{
  "encoder_depths": [4, 7, 4],
  "text_encoder_activation": "quick_gelu",
  "optimizer": "soap",
  "precondition_frequency": 16,
  "lr_schedule": "linear"
}
Rows from block 3 of the text encoder, named by matrix and row number. Rows with one number belong to one neuron. Each number is 128 + 32 x the weight over its row's rms, rounded and kept within 0 to 255. All counts start at 0. Numbers have three digits each.
# fc1: MLP up (text_encoder.blocks.3.mlp.fc1.weight, 1024x256), inputs 172-255
# fc2: MLP down (text_encoder.blocks.3.mlp.fc2.weight, 256x1024, transposed), outputs 172-255
fc1.203:128128166089128128128128162128128077090142108173095165150074128128161062123112162109128128176128159226181081128204128182128200128128209061128097128141128128128128128152164128128099128128128128185128128060153082069149128081128128097128162128051128159142
fc2.203:128128113128128187128128128128055128084175100128163094085087085128120128234190184128155187128128105091128171128103128166076096176128128068164128166128128128128075128128115160128103149088128128173128128128128205080128128128128128160167128160178128128061
fc1.204:066128158093128128117128128125066128128128130111128128158128128094075128128138128128155188128128158174128155128128128080128128128146055128128128128153110128128128128112128128128055128186128128038128065159117128132187128188185060128128085078128128128178
fc2.204:128151128080128128128174192069144177066138135192193171128089128110128128073128128171128154128128215128079128106128128112067157191108128184128113128100159128128066128184093147192139180128162173069099197142155158156128093128098128163128128128128128128080
fc1.205:128067128128162146078128204107128157115128128108128128076076149168128128128128134128128128128128162128128128081145092128128180128128128074089168094141128128128160143128128128128128070020090048157113128128128128108101180093128232145128093128128206128128
fc2.205:177162087128059128128128128128128128128107128128075128219204128175128119128079110181128173128075093152128128165102079128090094089128128100072128128128098164128128128128088128039196128128128154112108155097075187147089128128128110128128088128128128100100
fc1.206:071091128032112128128128128128170066128193128128126128128128128128128113030128046128128128194128209172128080128128145128128162128184128128128143070128165128188108165109128073128110078130054084118181128128128106083189128128162128128128128128128088128081
fc2.206:128128128128130101128166093128128158128173109186128156128104128128128128086128210167105128128055184128128083152128066156062083128168146186204128128128137053151105128128076128195203147140128128128128089128128128128128153204104095169118095088133098157149
fc1.207:128128128128128128128128128128087128183128161079128128171128128128188128128128128164039105128128102128172181128063128128128196123049091065103046128128157180177170128176145206154128204183074085128128128162128128128161128093128128128128128097085128150128
fc2.207:128128128128062128128128128128159128128106128128166128128166104128128161128128192128176128128128152128085095099128098174128128128156073115102153096128094061170128108161128128128194075128128128128128092094128137128024128090176185151128106128128128167171
fc1.208:128128128128128185128128188131128199128239128128185069197128128128128128072081196128128199162128128160166089128128023128157093128204178136128131192181128149128091128187128128128128128128084128169059128128124041128128110128128143101128128128152128128128
fc2.208:128045187128143170128158173088128128128167071116048128128178128128170128105182128128128128128082128080158128128066128128128128061167184128128128072198128128128128135128128165128128128128128128128183128145128128101128200128128020163058128128209128098128
fc1.209:149128095094069149128067079128102182128128128182085132128159144128192128128128172083128067128128165128119128182098098128071128098087084128197128128127104150128128128160147176128113060128157128128128086128128128128183095128128128128176176082128128112078
fc2.209:189128128128128128193151136128098128128128128025073128128162128128163128103113098169128128128128128128192128076128182128128128128128128055128168112188128128128149128208128178128128092128128128128128091069083075089128115088098061128070144173128128128128
fc1.210:128128128161128128128189141105128102154128103128165128126119164051088144128153186194193158128128184128128137128117128054080128153151128128128128085128043128128051128128128128128109044107066128167084128128128128128147128076103128128128219128128128181128
fc2.210:157128128128128128128072119175153128097128128081064128128128128171128128128077085046073128094128050128174128128178128131137128109128128128128128128092147128128204128128128128128150128186196128108211153128128130128128128151128128128151075128128128068082
fc1.211:128142183128174157106040128137097128128128190128128190128168128128128128128109099141128128092128128096180128169089080048128128128128128128196116128128128089173102128096128172179128128128128128164105104128128152189182128128158161211160128144128128170128
fc2.211:145112128071128231066114128176179128128081161128198153128128089128098098128128092128166158158128136114164128128106211164090128172148142090128164193164128157128128128128128128128078102067079128084164154128128096166128128128071128128128164105128128128201
fc1.212:131155106063138128128154142128128128128128128128115128128128128128128128128128128128128128128097181166177154128089156156128182115137229080128084082128159128072128128134153128088092084128189128170128156128170128070128078128083128201128099128073099128128
fc2.212:193128095150128128128128081172128039107128179128128101047109159076128107128216158128128128156128107089128128128128128154085121128128128128128128154128157065109128128128128111049095128128128128128165137128184187128128128106128128128181128128128148128074
fc1.213:096128185128075106128128128081128128051128089226098128152128095167184128096128128193128128065128155089128154128128151058122085162128170128182153128175083150103128128153128128191128082128115181141036128160195091128162128128128154128115113104097128138094
fc2.213:191128032128128128128128128165128107168128166020128147096089184101089128156123128128148128154173128128190128128110128175128128074128046128054108144029174087158144128112128128078128143128128107107154128128095128128083128128128083103128128128128128077146
fc1.214:065128094128128170128128154128189128128128145128182128180128128128128128128094170143110089128076128128105186075092162128122128128168128076116068077064163128103128105138128128130093128128128128128030128163120128128109113087147104158128161128102128128128
fc2.214:128128160184063128128128104076128128166128128084065094176128128128128128128154184130243128128089107128181193087128128128128093067094128128128163128154083128179128128128128128074128128128173104128128173128096128062109128128137128091193128128128128143128
fc1.215:086128155128128157155108128128153128128128128092129108171030128128128144128128128019128198146128128218159128072160128206128170128128079128096198114128146128128036128060159083095084128111140185128154082145128061128208128152077128128187128135128092128128
fc2.215:178128101086128178128128128128128128128176128128128128036168166179128128098128128128089018128128128128075128128128096170128204128158128128160128128128128061128087128079128114128128150159128177151128049089128087128128128111113181128196179128128141169128
fc1.216:074170032128128130132082152128115128128128128076128128128128128064093139187164082128128103128128160128128128079164172128153128128172095055128128128128128128136163076196185158128069085128166120083117153128096128147128169128128149128128098128128128174128
fc2.216:165148165128163175128146159128128128128094128128177128185088128162128128128128128128128098073128138175128128128080128087128142128128128140128128128097211109052092197090103128190144176128128128146128128128128128128128161162128128107158128192164186128128
fc1.217:128196143128111080100128128134128128136128099103112128024128128128094076128128128164110128128128152153142125159101128128128167128190128154128095128109128170128178062146128128128128114128112066128128096128125128087095117076124124128094128073168128103128
fc2.217:128128165191128071173088128128128128151085128080150161141128084151154179128128196128128102128118186128128136185128128128088102088090071174128128079150081128176117116135164046199128128151094128128138128188128104128105128157128124128097083181128145106128
fc1.218:128150100167128156128140128128146210162128185128146166152099128165187128128148121128165128080202128150128128128128095128128128128128139060137094128164078128076173066128128204128193128128128205128128071156128105128175128189090182128128144113128087114094
fc2.218:174128083085128170137128150128092190148128095053069128073128128087165128049128094195121128128186128155128054092182163128128128094102128079119150098161128128091192102193128128128128069128105128142128092128070128081128128128073104146103128183199137128128
fc1.219:164128103064128128173128128167128229179081128128065128182097142128213128128174078128099158128128161128128128128128099195128128128079147128107167086153091128105171062159158128100151128169128128128153128128150128085206120128089128128179128128159128128145
fc2.219:128165041128128128146128128176128170157047157025073128128169128074128128096050092211065084097128160154128109128128128128128128128128128073128128128128082128073197128157128128128128090171128128128128062111086128069199106176087128163128128184111128128128
fc1.220:091118128128128053207128155196115128188136128128076128128128128128103191116113128128083128104156075128184128128072128138128128128128128141128107128128128128081128128128128186128128128128122128128106128181185112128177176046128190128128093128128128128136
fc2.220:152128128183146128128128057128128109128099159084157098128170082128098210165100104091128099128166101172164177057090128128128128069079128128088066071193113176237128128128128048128128128176080157147128068119128100128077128142128139095128128128128150176128
fc1.221:127128128080069128150128128128128128128128169128117128090169070128128157048154136128128162146128098128128188170128128128073128103077128128128158128128128144118186188085128185128171095128130128128128128184207100165145154094085129103178178057059128128099
fc2.221:128128128147176128099128090074128128128172128128128059128134108165165128156072128128163128153128183128128128113088128092150128128128170163096087169054128128171087128128075128116128128189128204128077073128128179128128089128168144128128168145059128169128
fc1.222:125128128112088097128165128128128128172128128128093069153128037198128100128128181193128128128128087066128128128079128128128130103057128051086036119128091190128209165125120203128146114172128128128090170100160078105159128085075113202185128119128077128128
fc2.222:128128128128128128128105128096128128128157128112128128169128128128151156064128165166128128128169202128128167076128128117128077194156053082128057128128178176128128128128092128128128191174078128128181128163166210072128128128202168128160185128086128128128
fc1.223:128097128128128161128128166128128128153176104128128189197128128152128128116128209128165108128210128067144142128128128128113128092067128081093045077128128128128128128154128128124188059128128159182128128161139128038105128128103128194128128162064128172172
fc2.223:128084128128128106128128128128140128128128169128164128128105059156128161167128171100159128130085159062174071128128250177210103107128128162128080128104157086125099173087145110128128128128128108128188128161154197128208128148128128199128128128161148086106
fc1.224:128097128128128160128126098040180128128111065146118155182128081114158191155128168065128128147171089074087128128176098128128152128083108128183022175152128103128128235128128128120101035128216143183128128128227108128172053128128145128102154128198089182128
fc2.224:138075128128167128147156128117128074128128128091107134058217160128128128128128105128093128114162128128168128106182139128128080104128128050128128128128066128128128128182128158128128082128103082086128128128128128082128128128065090128128186128073172128147
fc1.225:128085128128128128128076164192174128128189128110096078128175121128128128116219128128128128128128147128128128128179148128128128128128128079128151171128128202128201128128165165128111163128128104224128128128081111095210128087128128108128098171128128128128
fc2.225:094128128128142186101128128128153128159128075179164128201105128154113095128162128163154078128128128161088078177128118128149100128128128128128106180099128128128128161093096128128128146183128092128128128128128128095128128191152070171128167169214092183128
fc1.226:107159128128096128128128128128212128150098090157154217128161085128173128112076206194128128128186079128128173128000105128128127128086159162128076152128163128128128128128128175128128128128128106128128102202158064128128177073128136128128128165141167150128
fc2.226:175170128128142128167088199128144147128128128128164182157128093136040128226198167128091128175166166128128128105167128178128178128128147193103128128102100128116134173128083150128128159128146128128157128106128082077046074099128128128128163165128128128096
fc1.227:128166128091051188119128128128128166128186110128185128128128128128113128055128128128128128154128109128152098128128128116161097128143128179091121147128192115073081128128103128080128104152128128128165128161128025128204128128128145113110128128154128204197
fc2.227:128128128094185066128128164128128128128128170107100128128068091128128128200077128128190150071128179170228128128065209128060128128074128040128128128128067128165128128149128068128089176128128107128128128128066160128128096162128128177128087089128128102128
fc1.228:068128113128216131128128176128128144128128114069124128093128128066128170087161128070128128173128155128128065136128128128157193128128139105128128076072128128128111128211128177128054061128128198128128128159128128128100128096069168128128128128101128072186
fc2.228:185107158128121128128128128174128184128128098103161082128190128168128169112128079128123101128105128142090101070128187182128128167156128128171156128128128154128125128152128099128128171128107106185081212128128153128101128128174148067185103159205152169152
fc1.229:093100150128128128165128128114095128128116067128128086160195128128167128197111151109099089085170126057128128190079092128128128128128128143104161128066128079128128128128107129128128128128195110112128128190211088128128114128128130128066128128128128154128
fc2.229:158128157128150152218097128170128104128128149128159171048128112163128102177128128128128128174074160177128128128173198112128083128128128128149102128152084128105146079155128197176150128128128128128153162128183108128091128128128128128064155128092128107149
fc1.230:103173087046104128128128051128128158143163128128128128220128166128184128128190128128109128128128091149112128128128179128066128180128091067128128067128128168103089101077128159128128128192128210183128128170128090091112128128107128103109128118074128146178
fc2.230:178164128128128082065128090158128128128128128128128128211128089128128193128128213128163161128128128149128128128128155124128128091128128128128128170189087056217044089128103174128174128128054166128128128128159187128128078128128159128057128095131128057101
fc1.231:094156169092128094128159178128128128192128128160222052128128128072176089128128073128128128197117180128128128128126053178128169070109128128095128128142085204128128149128140086102147128128128211128128128158110068128193128127128118125128128086128050128206
fc2.231:092094128128128128072128167128074128074131167128102128128113128078128128128128073176128068128087128128128193100128206075082128177128128169100128149128198080128097128128146128209150128086183075128128128169128182128128038080128162128128128128128151128128
fc1.232:128128166140155128168069128128083128133128179068110086155128128128128128128128128128021154161128128128128208128128128184128165067112128128101092181128128048172128128128138157185128128175128128128128037128107128196185182128142201128076169128082095128128
fc2.232:146182086148128128167128080128204052077104194151144113128128175128128169112106116128110128174128128139071167128128128191128161128086128128062185079128128096160092096162097104128155128138128128170133059150148060128128193187170128088128128128128083128057
fc1.233:128128109109128128128128177080128128128113128128128080179128128128128128128128091148128128128128128128148128164114128128128128038109109128128128128164182164201130128128139128128128087172136128128158071128128164128178128169128110109128128064128097072214
fc2.233:074128081165085128111128092128128128105128092178128128140128169128234128128128187128128164168128185128128128128128128154083109157161128180091128128128128128128091116128035128128128128180128128128128090169177082073128177070128158128087149128065131167128
fc1.234:173190081181127173128128128145128128151166128150128128110128099128078130128128128146128139183038157128094093060128128128128128128128252104128059177087128186082128128128155128058063128128137128128128169100128128156128128128128159128170128128019201079128
fc2.234:128128128188159198128128128149107110047128128128128128128094128128128185164170128128128183146128065144128128128128128212187086177128109063128182128136128110128128169035145128128130128128179172128181145167071084101058169128080128094128128168145128078084
fc1.235:118128107128128128128128163128071128128128138127081128075110128128081158181242061128102128087072128128189087169141128170128128128128095103128128170128181128093128152088112170128079128128128128175068191128128128071128128128086176128128090194162122076121
fc2.235:142073128128085166154194128128089145128128188128120128128195128099128128150184060162071120128128063128142180128172128128128128128128128060210146103136169066192128102149079128054128128128088128139121109111128128175223128104128119063097096166128128098167
fc1.236:165182083153170128128033128176074054183128128076128128070128053128128070183094128138066128080128128128174128128217128154128128128068128128149128162053080128183128210061141188128177115128160085095096128128128128158106128128128053128128128098128128086128
fc2.236:128087128186128128106128128140086142182070128128088152128165094128144128128155128045128128093128149128091143164128128128080128100057161128128179128128212128149081128191128128078128128166097128063161128174043128071128161128189157128119161128128170128189
fc1.237:128173128128128128128027128128101128183128128102166128128080128081190069128089128216106128128128128170076139128128128128128133128128128056167090113192070180128128057087128128145048148174086128128128099101128128128128128168128128070128128128128107166128
fc2.237:128160153092153128128128091128146128128128190158128128097077128128128128153084153128183175171128128128128128128154128064147128139128128128086074157089138163128128128166113128145128128155069096106128149128105161154128128086064128092128128128100147128128
fc1.238:128183128161128128128128148151173128141128128128128128128128044128128128114128128128128160128094162048128128088155090128106213128128168128128157128081128128094179128128130128092128116149133128189128128128128128128184115146128193094153207128040186074128
fc2.238:128128128166128128128128128139128110098085128155181128072128128128128055090153128095128128177128128128128158128082128196205086128128128034128215128128187128128175160128154091128128170128171154170197153128094128128128165128091128128128128128209102106128
fc1.239:128168116128128128110091128128162144114156154128128128128128090046128128136118123127061140106128128021128128152029128139099128128159169128075128208128128128128128128171128128128128073137139166128168128141128203128167104128128128128056234128150128102072
fc2.239:128151128215128128128128128128128128128059167158128165128110148128128082128153128082128128128128079154164172173128085152128167128128103128128232067080169128128167128103148128128173192072158128128147091128099095128034191128128128128076082128128106059066